Weights of a small segmentation model.
Model: 9.88M parameters, encoder norm rmsnorm, encoder activation geglu, decoder widths [48, 96, 192, 192].
Training: muon at rate 0.0038, 7000 steps, batches of 48, held-out accuracy 97%.
Data: trained on simulated telescope pictures of galaxies, 1.7 epochs.
Rows from block 2 of the decoder, named by matrix and row number. Rows with one number belong to one channel. Each number is 50 + 15 x the weight over its row's rms, rounded and kept within 0 to 99. All counts start at 0. After the name is the row's rms in percent of the matrix's.
# convs0: first 3x3 conv (decoder.decb.0.0.convs.0.weight, 192x192x3x3), inputs 11-21, a 3x3 kernel for each
# convs1: second 3x3 conv (decoder.decb.0.0.convs.1.weight, 192x192x3x3, transposed), outputs 11-21, a 3x3 kernel for each
convs0.124 081:56 64 68 58 73 52 55 49 52 41 72 51 24 66 54 19 63 84 38 49 75 61 47 55 73 57 61 63 53 61 46 01 69 45 40 55 38 50 54 29 72 49 57 68 61 23 78 68 48 90 74 43 31 86 53 52 62 50 51 67 38 73 56 56 42 23 84 48 24 59 32 41 51 43 57 50 47 49 46 15 49 52 53 27 55 82 50 69 58 54 53 50 43 53 55 41 49 43 38
convs0.125 085:48 52 52 67 45 49 50 46 83 37 56 39 45 54 70 36 53 60 48 52 56 29 53 61 36 79 45 26 51 52 80 84 50 60 71 70 51 59 57 45 52 45 30 29 56 74 39 06 65 15 47 46 59 38 40 48 36 44 51 53 53 52 73 48 28 37 38 41 49 40 28 48 61 56 51 49 50 54 50 58 25 37 47 77 37 58 53 50 84 89 26 68 41 27 38 52 44 49 68
convs0.126 109:36 66 20 51 75 41 43 43 36 52 50 40 71 59 62 60 02 50 64 27 46 45 20 36 34 36 51 11 45 44 61 42 62 67 46 67 45 54 30 50 32 43 38 49 44 49 48 54 52 23 60 36 46 45 50 59 51 37 13 35 80 34 38 38 58 29 59 49 46 41 44 42 49 46 48 51 58 36 48 55 49 56 47 83 43 50 40 51 38 51 39 31 55 36 33 51 61 76 66
convs0.127 117:45 51 53 47 48 50 63 47 49 47 53 55 33 50 53 14 50 45 46 28 44 35 15 43 36 25 50 23 39 51 48 33 57 42 43 52 59 52 52 73 67 57 52 60 56 94 60 41 56 87 30 49 68 26 69 66 97 99 99 99 99 98 99 31 30 47 34 49 38 47 59 44 46 41 32 49 46 44 52 46 28 57 40 53 54 18 29 42 50 19 23 41 51 38 55 44 58 57 51
convs0.128 114:36 66 51 48 51 49 51 49 48 58 42 70 58 55 64 56 51 72 20 41 37 37 28 48 50 50 54 12 24 50 55 51 61 45 53 68 55 59 45 61 57 48 58 51 42 50 51 48 28 42 58 01 43 57 53 34 19 63 50 20 64 23 44 55 51 49 16 35 50 45 51 90 51 52 36 50 58 54 36 54 53 41 40 33 47 50 32 45 59 21 55 67 52 62 49 56 64 51 64
convs0.129 093:82 64 65 28 51 67 35 66 44 66 22 54 46 50 65 40 36 61 44 44 74 36 30 56 51 27 49 68 55 39 58 64 75 88 99 54 50 50 31 50 42 40 50 53 30 39 01 00 53 52 60 54 43 23 00 00 00 24 29 27 08 30 14 21 39 34 19 40 39 66 70 82 54 41 54 54 54 49 41 59 64 63 43 54 55 56 52 99 43 58 72 47 29 63 46 54 58 66 47
convs0.130 088:55 45 34 62 56 43 49 45 73 61 57 41 43 66 39 00 26 68 49 94 64 50 62 89 29 33 61 82 14 56 62 60 71 76 42 75 52 64 41 39 48 43 62 59 52 45 18 10 68 58 38 40 51 00 54 57 59 51 26 71 73 39 92 54 54 51 29 42 52 48 58 67 54 45 56 68 56 61 61 45 57 53 25 51 50 00 46 64 76 72 50 68 53 35 65 69 59 72 77
convs0.131 094:58 49 33 45 42 46 49 49 50 50 47 51 46 55 50 46 88 55 49 52 38 50 85 49 38 70 69 51 47 18 52 71 38 12 19 45 65 55 50 57 70 61 29 30 43 67 62 54 99 80 43 56 36 02 50 58 49 37 53 64 51 32 47 34 46 72 35 50 62 38 60 56 50 58 29 49 69 48 20 46 31 50 48 82 24 58 69 38 76 75 40 50 27 80 52 47 73 45 32
convs0.132 081:26 43 79 55 58 49 59 50 91 69 71 37 39 47 57 16 53 81 73 60 77 56 56 59 37 63 63 43 80 48 49 53 62 52 75 51 36 51 70 58 51 31 53 44 42 90 00 52 99 00 18 97 61 45 47 49 25 86 46 27 38 50 44 47 61 38 24 41 42 04 06 63 50 43 51 37 51 50 42 43 52 46 03 36 49 40 82 72 50 53 62 48 56 69 64 37 13 53 56
convs0.133 091:64 57 52 68 66 41 46 58 57 19 50 52 26 64 42 48 38 39 87 58 71 73 81 48 53 56 53 67 47 51 65 26 36 37 67 43 59 67 66 46 54 50 48 49 56 19 21 38 47 66 50 68 99 69 54 14 07 43 49 50 39 84 72 42 67 45 59 58 46 27 41 62 50 53 48 72 32 63 63 30 55 41 38 45 20 05 15 48 36 49 57 41 27 50 39 49 50 08 72
convs0.134 129:35 56 71 37 46 34 69 53 50 26 32 52 38 39 32 40 51 39 51 45 44 51 51 35 46 48 52 76 99 57 73 24 32 49 18 15 78 77 29 52 33 23 47 48 55 32 29 27 27 29 23 34 41 52 24 09 51 39 49 64 67 64 57 50 38 26 27 24 50 55 64 73 49 37 58 47 48 50 52 45 46 90 86 52 42 52 73 32 68 73 54 36 58 40 60 70 56 52 45
convs0.135 115:18 26 36 50 57 47 60 49 41 27 47 50 27 49 51 34 33 49 45 67 57 36 48 47 31 35 32 49 31 41 50 24 48 51 17 16 67 52 41 68 44 38 63 55 48 48 70 58 53 68 58 54 60 41 51 71 45 92 94 48 91 75 51 44 19 11 64 74 36 48 63 46 56 73 60 63 76 50 44 76 45 58 49 59 51 55 86 36 51 53 51 50 46 51 50 38 54 56 40
convs0.136 086:68 39 83 54 50 83 49 41 45 77 47 53 47 30 28 56 45 49 35 59 42 50 54 35 45 44 25 37 48 49 36 41 20 48 42 37 54 45 50 76 50 51 56 70 45 77 62 68 61 41 32 68 35 83 53 88 53 48 35 37 79 99 44 52 44 68 79 58 74 40 56 33 57 50 51 49 54 50 58 70 95 35 37 49 38 33 22 62 67 73 43 49 46 25 43 68 42 62 54
convs0.137 091:51 58 68 61 67 48 94 69 52 39 34 03 35 77 27 42 52 50 54 40 20 33 46 47 49 47 54 62 70 57 43 28 62 46 77 83 63 60 51 50 46 20 48 40 53 28 99 99 18 32 73 08 64 54 24 37 54 66 36 65 61 22 08 51 68 51 51 38 26 60 42 50 52 48 76 51 49 50 46 49 47 42 34 26 89 69 79 71 64 16 44 50 54 68 35 54 53 39 70
convs0.138 138:47 46 45 92 16 62 34 49 58 39 34 09 48 49 21 49 47 33 53 48 49 45 44 26 56 45 41 99 16 57 53 41 65 18 53 45 29 58 78 42 64 48 56 47 37 37 21 53 32 59 50 52 71 62 30 51 59 32 45 59 61 49 54 46 35 47 48 66 52 44 47 50 50 34 48 50 51 58 52 46 52 58 66 41 60 51 19 45 49 24 54 70 50 51 33 59 74 49 60
convs0.139 091:36 41 24 48 56 09 64 52 40 55 48 35 51 52 02 42 64 49 28 50 58 26 38 47 29 33 66 81 64 43 88 83 49 72 48 57 77 58 50 52 26 52 51 16 51 19 52 47 61 71 53 59 29 00 25 36 39 65 37 62 46 55 14 88 92 81 52 69 49 54 45 30 50 51 57 71 56 71 74 55 62 70 48 10 76 57 52 70 86 47 49 51 51 44 66 60 45 67 52
convs0.140 089:64 51 52 85 54 54 53 51 47 52 54 49 51 28 54 56 18 21 70 47 61 55 48 56 55 60 46 00 58 99 48 57 85 69 55 53 57 66 50 38 45 45 46 29 51 52 56 59 50 53 42 33 83 89 78 48 99 31 43 60 10 43 51 50 50 40 50 39 37 55 52 45 41 31 62 50 31 68 44 33 49 38 35 57 49 33 56 37 50 61 56 54 42 50 50 67 51 55 54
convs0.141 088:68 75 52 58 66 52 73 63 72 50 63 80 54 61 99 50 78 99 67 62 56 64 69 56 50 74 73 13 68 22 45 51 14 45 27 22 41 35 46 21 27 42 50 42 39 52 73 92 51 41 58 51 50 80 52 52 64 56 51 42 69 83 71 56 71 46 52 49 64 74 69 38 46 55 38 50 52 28 50 74 20 33 19 39 51 63 80 42 37 45 50 40 18 45 39 25 41 25 24
convs0.142 094:52 39 68 63 53 62 37 51 43 56 48 71 70 48 99 68 48 64 44 40 51 38 38 65 46 04 41 28 49 58 32 53 40 40 51 62 11 39 51 22 51 63 71 64 65 27 60 74 58 40 65 78 60 43 72 67 50 99 51 43 81 64 48 49 49 47 25 26 42 49 28 44 60 38 35 54 55 37 66 57 47 55 72 58 30 42 71 26 54 51 43 41 50 38 36 48 40 45 77
convs0.143 083:64 39 52 52 55 66 53 50 52 32 43 23 05 06 11 11 30 48 49 31 33 45 51 49 54 51 55 53 98 25 66 53 27 48 55 52 71 70 47 45 52 50 48 51 56 78 40 65 51 42 50 81 58 00 86 40 58 50 10 51 83 55 90 74 55 41 51 64 56 09 55 16 49 49 55 54 76 46 54 69 63 69 32 00 86 92 34 64 09 31 50 71 46 68 84 46 58 70 49
convs0.144 097:49 45 52 59 43 56 53 36 35 62 41 65 70 36 76 90 51 83 94 77 97 63 40 49 53 29 46 21 75 41 23 51 57 69 54 46 40 50 72 40 60 74 56 69 47 40 08 46 58 31 49 52 00 15 58 39 34 61 49 63 62 43 43 53 47 46 22 44 45 45 40 31 63 63 59 44 52 49 56 52 53 52 38 34 70 62 26 57 31 11 39 49 34 53 55 55 51 48 56
convs0.145 123:45 42 51 44 69 52 51 49 76 39 40 38 73 21 46 56 48 36 15 51 62 55 55 52 48 46 47 37 50 59 04 46 59 38 42 36 38 49 45 42 46 47 47 54 30 46 32 40 99 96 37 29 59 61 75 49 47 77 53 39 72 59 61 44 42 45 96 45 00 72 57 61 45 32 50 48 57 36 51 50 54 40 22 27 32 53 55 50 48 66 42 18 51 76 49 18 33 59 64
convs0.146 094:62 61 56 57 41 45 50 43 44 44 46 41 49 52 51 66 82 87 54 57 51 48 48 25 68 00 33 42 40 99 50 87 86 11 45 40 25 63 47 42 51 67 67 61 62 47 66 80 43 49 58 50 54 62 34 52 49 50 60 55 55 79 57 81 84 76 39 59 64 38 54 29 59 55 54 51 56 53 49 50 25 34 71 58 45 93 24 65 75 15 59 50 49 61 65 58 57 41 48
convs0.147 124:40 44 53 50 50 32 52 59 51 65 71 50 50 52 52 71 75 90 52 50 47 49 50 43 18 42 47 36 29 53 28 38 58 06 00 17 22 51 51 50 50 53 42 50 51 76 69 50 65 76 45 76 44 06 49 45 50 62 51 57 52 64 76 43 52 65 79 60 74 63 77 99 54 66 52 59 54 51 50 49 55 34 10 13 46 47 08 42 42 46 26 49 36 47 40 32 48 40 30
convs0.148 133:52 48 40 51 45 44 51 48 59 24 34 64 63 40 52 65 60 32 40 40 63 55 19 51 51 56 36 71 43 41 26 52 45 47 46 58 54 62 55 49 44 38 57 68 44 93 27 58 65 78 36 47 58 62 39 59 60 46 34 51 51 50 85 50 35 45 47 50 41 49 90 15 52 39 69 51 50 37 44 49 51 68 49 51 66 49 48 44 46 38 64 32 55 86 43 54 03 59 45
convs0.149 094:59 48 51 45 51 47 48 48 46 48 55 68 38 79 52 69 76 54 59 56 47 83 58 45 99 97 63 46 42 19 30 45 18 43 58 38 56 56 48 56 65 42 49 85 46 43 43 76 48 18 62 41 08 39 31 45 25 47 32 74 50 42 53 52 37 49 63 54 45 47 37 17 45 50 41 41 47 33 50 47 43 56 52 43 49 34 35 26 13 49 44 91 43 55 47 60 42 49 66
convs0.150 082:66 52 47 56 58 48 52 54 10 30 59 44 45 78 28 57 59 50 43 48 40 18 53 00 44 43 17 38 46 56 74 62 51 59 80 79 52 51 50 54 43 48 16 50 41 30 42 84 60 85 99 70 62 99 56 41 34 00 47 37 50 99 63 21 36 67 52 85 62 72 35 55 58 42 50 67 35 51 59 50 30 41 52 59 58 55 51 43 65 55 46 51 45 66 57 15 47 44 50
convs0.151 087:43 56 57 47 46 43 69 56 38 76 45 78 56 46 39 46 65 61 53 71 63 55 80 63 39 58 56 42 55 63 41 61 59 61 74 48 49 36 22 53 48 50 53 53 32 47 55 50 52 42 65 51 33 61 82 96 45 59 42 34 54 20 35 43 51 76 34 53 54 00 01 33 55 72 70 43 53 54 53 69 59 53 11 15 65 82 25 99 99 56 53 58 46 22 84 72 61 99 50
convs0.152 121:36 63 43 45 65 46 67 26 65 52 17 30 53 49 39 39 52 62 46 47 52 46 43 47 30 46 48 56 43 03 78 12 38 55 43 78 74 48 45 54 17 57 18 31 65 42 65 65 49 59 50 43 65 43 57 52 36 35 64 48 58 50 28 49 49 53 61 46 23 45 52 59 49 61 50 51 51 45 50 53 41 52 44 54 48 64 65 27 99 76 66 70 44 42 78 29 51 60 26
convs0.153 086:53 42 54 57 65 41 34 48 47 53 82 68 88 57 55 89 85 50 46 52 48 27 49 59 64 25 55 08 30 39 31 75 55 44 79 61 43 34 49 60 31 41 26 46 36 30 30 75 02 41 50 56 64 52 83 50 50 53 43 50 90 70 50 16 44 61 46 22 55 48 40 43 23 46 49 26 49 50 48 45 61 86 83 99 37 54 15 38 76 36 36 44 71 40 37 66 70 39 80
convs0.154 121:50 62 88 51 71 72 68 73 76 53 61 57 67 54 49 35 25 51 49 45 32 63 41 32 54 38 31 46 27 53 44 34 51 57 44 58 65 61 67 57 50 48 73 55 50 49 42 50 19 64 53 53 45 55 24 24 37 01 38 35 05 21 31 41 48 65 44 43 51 63 57 54 65 38 56 71 30 60 69 51 55 34 00 00 23 27 00 43 05 05 66 51 57 77 54 47 53 47 53
convs0.155 087:51 55 50 53 34 51 53 40 55 52 22 52 42 17 47 12 23 47 51 45 50 73 61 68 50 50 71 64 59 99 82 94 75 53 32 31 60 70 31 53 64 72 68 68 56 00 19 62 53 07 22 63 24 40 54 65 50 48 65 42 78 55 50 50 49 00 57 72 50 46 53 50 50 51 50 56 50 58 60 43 73 60 52 33 38 25 27 58 76 33 44 54 69 38 44 48 57 58 73
convs0.156 124:35 50 48 45 43 53 52 36 51 52 28 51 39 56 66 38 58 62 44 49 40 52 49 50 53 40 43 68 51 21 20 50 15 30 56 32 80 41 61 33 47 60 45 25 47 53 61 47 65 53 45 87 87 47 28 59 80 38 57 47 53 43 60 27 35 56 29 54 68 38 33 31 43 65 55 49 61 51 54 42 36 50 62 57 64 56 61 58 70 80 51 74 56 82 61 38 60 37 32
convs0.157 094:48 53 50 45 48 70 52 53 46 77 28 51 78 44 51 76 70 55 32 36 44 41 19 30 36 49 33 60 43 69 71 29 51 71 43 49 50 51 50 73 50 47 61 49 46 39 68 45 27 00 46 74 52 44 27 77 49 62 17 28 51 35 50 05 26 00 75 58 30 53 49 31 42 37 43 55 43 29 89 44 56 58 44 67 49 46 67 44 46 32 61 47 47 55 48 50 45 69 62
convs0.158 095:42 47 48 34 50 43 56 56 48 71 53 42 77 38 74 54 39 35 60 61 19 48 50 45 56 65 49 17 75 46 38 51 47 73 57 49 39 59 59 21 56 50 48 43 30 59 70 51 43 60 55 43 12 34 52 63 61 74 49 48 72 46 32 52 31 22 72 61 58 29 24 33 52 48 57 40 51 55 50 59 74 64 81 51 83 49 60 39 33 00 53 51 46 27 58 58 39 46 69
convs1.124 035:48 53 66 48 39 64 48 16 52 36 69 78 20 48 66 41 78 99 39 36 28 50 38 50 47 50 73 85 52 44 43 70 54 50 88 43 53 51 70 45 51 63 47 51 55 08 37 42 30 61 50 10 46 42 51 45 44 50 14 44 59 51 51 42 48 52 48 47 50 44 50 50 51 78 49 50 50 50 15 52 51 63 44 42 70 51 51 55 46 27 85 56 19 69 55 45 41 43 50
convs1.125 044:33 59 54 42 49 45 43 53 52 74 60 66 64 50 46 58 79 47 24 35 38 46 45 50 39 50 50 61 52 53 84 52 50 51 41 29 47 37 70 56 54 53 50 45 58 77 43 52 97 66 61 84 71 58 12 27 57 35 38 50 43 35 52 58 48 54 57 45 40 68 54 50 47 46 46 67 68 55 49 50 56 37 48 75 30 43 51 00 49 42 60 45 50 88 42 56 79 52 59
convs1.126 078:73 01 50 37 62 54 55 75 55 62 48 56 51 64 54 37 63 54 46 18 33 60 51 50 64 46 66 57 42 56 40 44 84 76 47 58 34 66 19 27 40 49 57 62 53 47 60 48 27 53 36 04 43 42 61 75 56 51 59 43 49 45 30 52 42 55 50 47 47 69 47 58 69 46 47 51 42 47 47 44 72 50 51 42 49 36 71 43 46 57 30 59 49 24 45 41 41 47 52
convs1.127 154:48 45 55 49 58 54 48 42 42 57 53 81 46 32 28 57 45 31 87 84 75 76 67 53 53 41 51 43 48 74 47 39 77 20 34 46 48 43 45 52 52 51 48 67 76 45 40 56 45 19 51 37 37 46 33 45 46 20 34 35 32 50 29 48 45 60 47 32 55 36 49 66 62 45 50 60 52 58 42 68 53 51 37 31 42 31 25 39 23 34 53 42 47 46 59 46 22 44 73
convs1.128 089:18 40 50 41 52 42 37 52 49 66 49 58 50 59 59 36 62 49 56 53 51 59 47 41 74 50 35 63 53 49 78 61 51 50 52 53 39 41 35 51 65 52 47 39 16 71 50 58 54 33 55 61 39 44 54 48 52 53 26 43 67 43 56 66 64 55 50 49 47 50 50 45 75 67 45 50 38 44 47 42 42 47 33 62 52 59 47 57 64 46 49 66 51 51 58 52 49 51 42
convs1.129 050:54 57 54 45 52 62 48 15 44 35 53 50 35 36 51 55 49 51 50 64 47 66 62 67 51 49 70 49 03 49 55 53 66 51 52 51 54 61 50 53 53 41 60 18 42 54 37 52 50 37 54 80 87 58 44 49 55 51 48 57 72 51 50 40 50 43 49 49 51 51 16 42 49 61 50 53 55 58 51 63 53 60 52 43 56 44 35 54 47 44 36 48 08 49 16 15 54 35 34
convs1.130 047:54 53 48 51 60 63 38 51 52 51 41 65 55 55 65 42 39 46 54 50 56 46 46 64 45 45 51 50 60 30 48 99 48 55 99 18 51 52 47 49 48 50 49 50 39 45 51 57 50 50 59 67 52 56 27 49 57 22 40 38 27 21 25 51 59 44 50 41 45 28 31 42 46 50 23 45 47 24 63 57 52 53 32 22 36 51 33 34 57 40 45 50 51 44 41 30 32 46 26
convs1.131 053:51 42 50 63 67 56 23 64 57 61 49 25 49 52 52 50 57 50 30 24 40 50 32 53 66 37 30 20 54 50 47 50 49 52 59 56 54 99 66 25 52 56 32 68 54 95 54 43 50 20 17 59 24 45 71 80 48 57 60 47 54 48 49 55 52 56 54 57 60 35 33 26 50 51 67 50 52 49 47 24 29 31 25 68 32 57 59 28 50 50 61 52 50 51 36 34 60 18 36
convs1.132 037:50 25 33 50 36 44 30 60 81 78 51 59 53 53 70 47 68 71 41 43 47 39 50 46 47 52 32 53 53 61 50 52 56 53 59 69 53 74 46 60 91 63 51 48 63 50 21 08 99 99 33 72 99 61 62 49 43 49 55 42 59 51 51 40 63 53 46 59 51 51 49 47 59 46 68 85 57 99 78 37 46 31 48 70 19 54 55 45 74 51 53 47 38 72 16 15 42 40 48
convs1.133 045:51 50 64 64 53 54 27 21 09 86 55 41 61 53 80 40 59 62 69 46 50 43 36 28 40 48 44 13 50 57 58 86 74 68 51 48 79 63 56 45 41 41 48 42 47 29 06 36 50 52 52 60 62 55 50 42 50 58 50 87 86 68 51 53 64 50 45 38 45 77 48 58 51 35 32 49 48 52 63 68 49 71 51 38 63 74 51 50 74 45 40 48 20 47 46 21 73 50 42
convs1.134 233:54 51 62 48 52 44 41 55 44 05 34 26 43 31 39 37 47 59 92 83 52 61 50 52 23 23 47 59 36 41 37 51 55 45 49 30 67 52 53 61 62 50 51 52 35 73 48 29 51 25 17 41 28 23 50 54 70 47 52 53 47 50 45 55 50 40 34 32 32 45 42 21 49 49 28 46 53 44 57 52 68 70 60 53 60 53 54 60 83 82 44 51 42 32 58 40 33 58 53
convs1.135 239:50 50 42 59 58 61 47 38 56 36 63 99 35 44 42 62 48 11 44 27 30 20 29 38 17 49 50 53 19 36 43 34 50 30 10 55 64 59 42 53 50 61 46 45 53 65 36 50 58 09 50 70 40 49 69 60 54 64 54 42 51 75 69 59 62 56 78 54 20 54 44 30 31 42 61 41 63 66 29 39 64 56 58 71 53 51 53 58 50 47 61 61 41 50 76 47 34 78 60
convs1.136 043:51 49 41 22 49 50 51 48 48 96 58 35 54 61 52 42 41 42 50 50 47 49 50 39 49 38 36 47 23 35 80 55 65 81 76 60 52 51 38 44 51 59 32 25 50 32 59 49 55 51 37 51 49 51 39 08 18 50 58 54 53 48 53 57 52 39 52 53 50 80 62 57 49 36 47 54 34 17 71 49 52 52 50 57 76 50 56 52 48 50 53 50 25 66 48 58 60 31 46
convs1.137 049:40 24 55 48 30 64 51 50 33 96 70 53 40 62 52 51 66 53 48 55 45 61 62 63 54 54 58 15 38 32 13 57 53 49 56 52 57 69 54 63 47 40 54 53 51 26 44 70 31 56 69 16 42 50 80 65 62 19 51 50 31 49 53 44 41 41 43 42 42 54 57 37 41 52 50 44 50 50 48 63 47 75 48 51 59 33 15 51 50 25 53 89 49 40 55 48 49 54 58
convs1.138 166:50 69 51 76 49 84 97 71 23 52 48 44 54 45 48 51 63 50 26 37 26 54 43 36 50 54 32 78 91 66 73 68 64 57 78 55 42 45 47 44 57 48 24 59 63 39 41 56 45 52 68 34 50 50 54 21 26 58 48 46 50 61 51 11 47 51 26 29 36 54 59 56 55 56 61 51 50 43 54 50 48 52 90 52 77 66 32 47 48 40 45 47 56 47 51 63 38 47 46
convs1.139 055:70 51 66 68 50 61 62 33 47 51 46 02 58 68 49 45 37 53 49 64 73 44 63 94 57 47 80 40 31 18 61 45 15 51 42 23 51 57 53 83 50 58 58 35 50 65 51 49 45 49 50 63 87 58 84 73 87 66 61 43 70 50 48 47 64 55 50 41 54 31 36 13 24 23 24 32 47 37 33 47 30 68 45 40 59 53 33 99 75 34 66 56 50 57 48 50 54 28 39
convs1.140 046:51 31 40 46 70 50 34 51 37 58 44 43 51 49 59 39 32 47 33 39 40 28 36 32 53 48 35 48 44 55 46 53 52 50 49 51 53 80 66 20 50 49 35 39 50 17 30 41 49 51 31 48 38 44 46 49 62 47 52 57 30 42 45 53 52 47 54 69 56 52 42 49 51 88 55 12 49 45 45 61 72 54 25 50 46 47 45 67 67 78 74 49 33 49 68 49 72 49 59
convs1.141 050:49 56 49 44 19 54 55 34 52 46 50 25 49 64 50 45 44 55 63 30 47 51 37 50 48 48 43 55 68 86 79 62 72 77 62 60 62 63 41 50 77 66 50 68 52 00 49 31 44 70 50 16 50 39 50 21 20 55 45 34 69 47 29 38 59 46 42 49 50 53 44 45 58 52 55 55 44 49 42 51 50 93 64 85 61 56 70 57 70 52 48 53 24 55 79 47 43 51 49
convs1.142 058:60 45 73 41 51 52 51 51 49 65 68 48 64 76 56 50 68 64 71 66 52 49 49 48 62 49 42 39 39 55 43 46 82 50 51 64 48 54 50 54 49 52 58 50 62 29 40 34 13 37 49 00 33 45 52 50 50 50 36 16 72 66 43 59 91 71 54 51 59 55 41 53 50 55 51 63 51 59 87 65 65 32 47 74 35 51 69 31 32 55 50 53 50 48 50 36 23 44 61
convs1.143 038:62 49 48 45 43 50 51 49 45 86 58 49 73 57 49 50 64 68 33 42 39 50 50 26 61 65 64 43 15 70 45 31 50 46 43 54 50 60 62 51 46 25 63 53 14 50 30 50 56 49 52 60 60 52 23 52 23 50 52 49 28 53 24 57 40 54 14 19 53 52 53 45 42 39 52 50 45 46 51 50 47 97 84 51 53 04 26 50 44 36 41 45 51 50 36 46 49 55 84
convs1.144 059:54 61 52 16 64 44 53 50 68 53 69 42 57 55 40 77 72 72 48 54 34 49 78 45 39 52 37 64 51 54 62 46 99 57 48 70 60 55 67 56 48 45 53 79 76 66 99 51 55 74 54 57 80 59 50 82 67 51 58 52 62 63 30 54 40 62 48 40 66 57 46 56 52 45 56 46 18 34 62 50 45 54 48 41 44 48 54 50 53 52 52 46 51 43 45 46 54 51 65
convs1.145 225:63 54 73 58 56 51 51 42 56 55 36 58 57 49 54 84 49 51 34 44 61 55 56 64 18 42 53 54 53 38 63 56 39 50 51 44 42 55 46 39 62 38 66 44 50 53 64 70 50 69 52 40 52 56 48 41 44 50 35 49 63 45 50 46 23 32 71 56 22 48 31 43 49 32 35 40 28 53 72 39 43 43 42 43 53 35 44 15 35 27 30 45 66 23 43 57 63 65 43
convs1.146 052:41 38 51 69 48 41 53 50 47 46 60 51 47 48 43 40 57 53 67 55 18 64 49 49 51 34 23 53 58 56 37 38 40 53 66 70 53 67 55 50 48 63 42 51 56 18 52 46 44 70 44 29 39 22 51 01 07 56 49 45 50 40 49 50 20 40 49 50 42 66 66 59 89 71 60 37 29 40 45 41 33 87 51 28 76 37 27 33 13 20 44 50 55 45 25 50 78 69 62
convs1.147 151:41 42 43 55 51 58 46 73 80 39 41 36 55 52 59 73 71 44 59 57 49 72 79 67 47 48 60 48 52 51 39 42 35 42 50 47 16 54 56 54 95 60 49 57 57 91 68 56 47 52 41 45 49 51 08 29 59 47 33 33 79 60 64 31 32 48 46 30 34 35 30 43 49 50 33 64 34 22 41 42 54 66 49 50 67 39 24 48 38 40 67 54 48 51 50 22 39 46 50
convs1.148 154:57 69 49 53 55 55 50 66 51 83 55 71 72 49 52 50 35 61 49 31 06 49 49 38 38 62 45 51 59 47 55 41 39 38 44 41 41 45 39 53 39 26 95 58 47 28 33 56 51 23 53 45 34 42 39 45 11 41 39 31 50 49 52 66 42 47 41 50 43 60 46 59 63 44 56 53 39 61 58 35 52 08 42 46 32 55 66 48 61 58 51 46 59 51 39 55 52 50 49
convs1.149 047:40 52 54 50 77 67 56 96 70 58 55 23 44 51 55 10 67 60 27 36 24 49 39 16 50 46 27 62 50 52 65 57 44 76 44 50 29 50 65 35 59 42 59 56 44 65 92 68 49 52 53 00 18 48 58 50 72 31 44 49 51 28 50 50 55 52 39 49 62 49 57 49 40 56 54 60 46 55 46 51 42 42 53 50 63 43 44 50 50 50 42 54 50 69 53 48 71 20 49
convs1.150 036:81 52 77 60 46 56 72 46 54 55 48 51 61 50 66 59 52 86 49 60 56 99 50 87 99 79 93 24 39 43 46 54 51 53 36 48 94 52 99 81 58 49 71 37 46 00 47 27 28 47 50 39 44 35 51 13 59 52 40 54 71 48 37 50 49 57 53 52 43 52 59 48 49 51 57 47 50 51 50 74 82 53 56 57 50 54 63 64 37 65 49 25 21 74 52 25 91 75 51
convs1.151 042:41 51 36 59 56 48 59 58 52 75 67 47 50 50 51 58 56 47 57 53 51 08 25 29 36 26 48 48 51 34 47 43 74 46 56 99 53 55 64 50 58 43 44 63 47 50 51 55 50 50 58 49 47 48 63 75 99 64 51 53 40 20 42 99 94 99 56 62 51 48 49 38 60 37 45 62 44 50 69 24 52 40 26 15 43 44 42 55 47 56 51 35 51 55 00 50 50 52 77
convs1.152 189:56 40 46 54 52 41 67 48 70 29 00 53 73 44 32 68 34 34 51 45 67 57 44 49 37 53 46 60 80 76 75 84 74 41 55 39 54 40 66 55 56 48 77 71 53 49 44 37 60 59 40 56 50 34 50 31 41 57 51 52 56 49 56 27 37 37 56 63 55 41 58 44 59 54 53 50 44 50 36 57 52 49 44 37 47 37 56 47 48 57 50 54 55 53 74 46 34 49 58
convs1.153 046:52 50 41 64 49 45 56 34 44 60 58 47 78 57 49 73 53 65 83 73 42 67 53 51 70 47 43 49 51 70 42 48 91 61 52 76 48 52 85 64 65 61 46 54 56 53 49 56 50 57 48 28 42 46 48 21 47 50 42 50 50 42 33 48 33 43 53 81 57 42 62 57 51 50 71 51 48 50 52 53 60 30 39 40 46 38 40 45 55 45 50 51 49 47 58 47 45 54 46
convs1.154 159:39 39 49 30 40 44 33 27 58 35 48 51 23 20 35 08 21 45 18 16 30 24 33 38 48 44 41 38 50 57 40 51 62 43 36 50 51 23 51 68 30 42 72 50 40 72 88 46 94 76 50 67 61 36 48 69 99 40 54 86 42 48 51 70 50 51 75 59 53 77 53 28 52 59 55 51 64 65 58 67 72 80 84 73 82 80 68 57 56 62 55 56 56 45 48 39 63 47 41
convs1.155 042:46 56 50 56 50 49 30 45 50 60 52 49 49 49 50 31 49 46 00 34 33 29 47 48 33 51 50 72 77 49 56 46 30 41 44 22 51 27 52 52 43 65 77 59 46 54 49 24 61 81 54 58 74 91 44 49 43 50 26 37 45 41 51 54 22 52 50 30 41 99 56 64 50 57 23 50 55 53 50 55 31 49 49 50 57 60 66 42 40 36 46 13 29 45 39 26 36 40 44
convs1.156 180:58 64 54 34 47 47 44 50 20 27 33 26 44 53 51 53 29 49 63 68 68 60 69 60 51 50 53 60 54 54 50 52 55 53 54 52 38 31 59 56 48 55 71 39 53 50 60 59 53 66 76 62 88 71 33 22 50 29 55 59 39 42 37 39 44 44 77 56 62 50 63 58 56 42 35 57 51 49 51 46 61 54 35 51 47 51 50 48 48 50 52 63 51 53 59 34 40 59 39
convs1.157 056:23 31 34 52 36 51 36 54 47 43 57 48 33 53 52 57 52 61 66 56 65 51 89 75 60 68 85 68 79 34 47 50 35 71 50 48 56 48 54 47 48 50 37 48 55 55 60 36 52 99 45 14 53 38 44 58 39 51 50 50 47 19 31 53 60 51 46 49 50 49 81 57 62 97 50 49 64 51 48 50 53 67 50 43 52 44 44 18 32 38 50 49 46 53 50 37 53 90 48
convs1.158 058:59 48 51 50 38 51 54 87 99 86 42 42 51 47 55 59 62 51 46 38 31 76 49 50 99 60 65 42 22 65 47 44 71 51 55 68 56 53 59 57 41 67 69 39 54 51 63 47 45 51 46 20 31 41 50 47 49 59 41 37 49 44 35 45 48 73 31 49 58 51 58 47 28 46 49 49 50 67 32 25 47 49 56 49 23 48 37 58 58 63 62 56 36 50 58 33 57 73 50